Weights of a small class-conditioned image flow-matching model: arch uvit.
Rows from block 2 of a small class-conditioned image flow-matching model, named by matrix and row number. Rows with one number belong to one neuron. Each number is 500 + 25 x the weight over its row's rms, rounded and kept within 0 to 999. All counts start at 0. Numbers have three digits each. After the name is the row's rms in percent of the matrix's.
Before each neuron's rows are labels from the 100 images, of 14976 (inputs lightly noised), where the neuron reaches its largest size: "top examples" is what is common among them; "patch colour" is the nearest of a few named colours to the mean colour under the peak. Only what is clearly more common there than usual is listed. The data: drawings of small networks of dots and links. In brackets: how many of the 100.
# gate: MLP gate (model.blocks.2.mlp.gate.weight, 336x128), inputs 86-127
# fc1: MLP up (model.blocks.2.mlp.fc1.weight, 336x128), inputs 86-127
# fc2: MLP down (model.blocks.2.mlp.fc2.weight, 128x336, transposed), outputs 86-127

top examples: white dots (25)
patch colour: brown (64)
gate.50 068:478539468490527511552499522496501476539573460507510490505470477553526514497478487516493512513474490506500504496467503504496497
fc1.50 087:473549508501512512503501496528531531510534539512484510477482516515529483509514512535533490489489515546512476481482535507521506
fc2.50 104:500471498501510460533487490488452458498485475478529484528469478512502485479494513484462526514455466478525538538467508522468517

top examples: laid out on a circle (92); loop (35); chain (30)
patch colour: pink (56)
gate.6 071:499500522505507506564551501487514541478520563525478485497506506512506476471463523522451457534466458495489482506527554485446457
fc1.6 080:463542523496528518455523494537521511492509519507530475493513483521485500503481502501478479493497515480493497488489485491474509
fc2.6 093:542460475502496482545538512460512527535533486556527515492452486498473516490519508540458515507526512499517510501509514533498440

top examples: green dots (27)
patch colour: green (26)
gate.128 117:456490561480512505480508496476537505441558509525482517428472512475490488473569496486510469513514537523531516466521495482566489
fc1.128 115:517499493461485506514521509479464517570494522463549491548561474471465476496447498473527530495526506484509476529517485496481484
fc2.128 106:462512513508489487465526500506412514494468536482482511489521467481460513462438492535472508538490479521506485491489506470480513

top examples: white dots (60); pink dots (28)
patch colour: grey (90)
gate.186 084:506494479496478510448481515535449539449500529516511463472485523459528551527478501522496508518516491516479477497456530507523473
fc1.186 084:520508493539512541505531467443513524513479517521526505489482508510496476512565471484521514483520489520496522522521491480535476
fc2.186 097:506514503468514460502534536520513501520443489493495506478481466531452499495512514490516486503495514504475440529511478495493519

top examples: orange dots (92)
patch colour: brown (77)
gate.304 120:527528504471498522484517534497494516476508493486514511498504523522501495540486509476519528522517472507494491468502469522500464
fc1.304 113:587502491491503485548511501522483521501499482495478449518493552463507523502507534528469475517531480499517495500466496488508525
fc2.304 100:539441480477512488526479491510486510474482492528527505516505507507486507504470511523486527482499511537464478525537546481509528

top examples: green dots (27)
patch colour: brown (70)
gate.49 110:495525508499518514505508535543512501517503517481499553494570532517513532511493530525500518519545491529529557526544492491527454
fc1.49 110:478527476494500498499477489478496527512488499515483470513457438482509467518492467479536471460474509512488428479470485497509506
fc2.49 123:499522503523511536473473518473500517521505454449499459548458496477503483509512505462514453488472540487471449505495475512521512

top examples: white dots (51); yellow dots (25)
patch colour: brown (63)
gate.47 107:476504469518485529501476532500492527493491459506516549472468497489495498517487523440520538477511516512516543489504487520550521
fc1.47 109:467493506546512490486506511513535552508457522521460546497499518530470498536485557486514532516477500538520504499513512501547508
fc2.47 106:445529484527468507515502525565493511510519515501476532490544536535495481511498511527510480492517475507540460510492505478534515

top examples: green dots (89)
patch colour: grey (64)
gate.329 108:506478511491480497480483533501504496489489501493522496489498557526520511484482502488513529518516531507503530499561518552467489
fc1.329 106:500476517515535519521494465461481479489520516517491482507509433491498506529485463518464506504500455448492483531469439455491503
fc2.329 100:513517504481544496513509469493464522530456507493517538475484485473486487514501518551487493455480468468507498476491506464485511

top examples: green dots (63); teal dots (37)
patch colour: grey (65)
gate.145 091:497510528491496530537494510469502523538467512504495475482490476515518532504464508510520466502499513508520513526509499473483477
fc1.145 107:488502493495515482521523500468538512522500471488528514488549541517523508492510458487503493522522506518533444523501507475493481
fc2.145 097:487511475509506505536500530468546499525504464529495504528509456507500529470500454531508502504495521501516497535512464502515473

top examples: white dots (28)
patch colour: grey (73)
gate.33 105:508493514499540461470495521492516437521508501452475541506490516517544540570505471491516532460484553471482495524493474462493515
fc1.33 084:475486492499497483481446510495513444496486480479531501508490502474541489505486498511532534493494501505522530501427476504502478
fc2.33 106:486494540509487517559521469492483559490543489546543473485528471491461502460479531501458492509516482526498503485538510499512501

top examples: orange dots (69)
patch colour: brown (66)
gate.280 095:472483489504518519481480494492514537507486505469528493444483491509456527481507476493499559544442522493503461485510490500477491
fc1.280 116:489493538501505552512452490481488491495507505535483478463487493480460497475482449446530542505464492526528502510488493465494461
fc2.280 105:450516482490492493511486482438485523477503504528505454487533533536473477477513464483497540524478536479497456494488498516534504

top examples: laid out on a circle (91); white dots (36); loop (33); kind: chain (30)
patch colour: grey (93)
gate.335 098:526490476486462504546507537526535491554507463534490509479504540521457462547531530499509470570491515489545473477507468489481507
fc1.335 091:486505471436479491482474511489488493453492497492449541486504521494489528534508502477449498513527480450503510512476490495535491
fc2.335 097:483494506516500471481507503507432495491482537506474502508475472490474530492448437471539460471498493515478486489506533501509474

top examples: green dots (84); complete (28)
patch colour: green (57)
gate.196 083:508525520516459475460503498483497501482503472500479547519465509520527516528531489521477487521495501562513507461529525530476427
fc1.196 106:528527497495498460455514488534463480488497498521529524506568527529507541464530564513496479505518511492511499524522506512511498
fc2.196 104:530482474479505518531499478533509511517492495499491474541552476497471535477506461522500547508519503504477510473479495463439511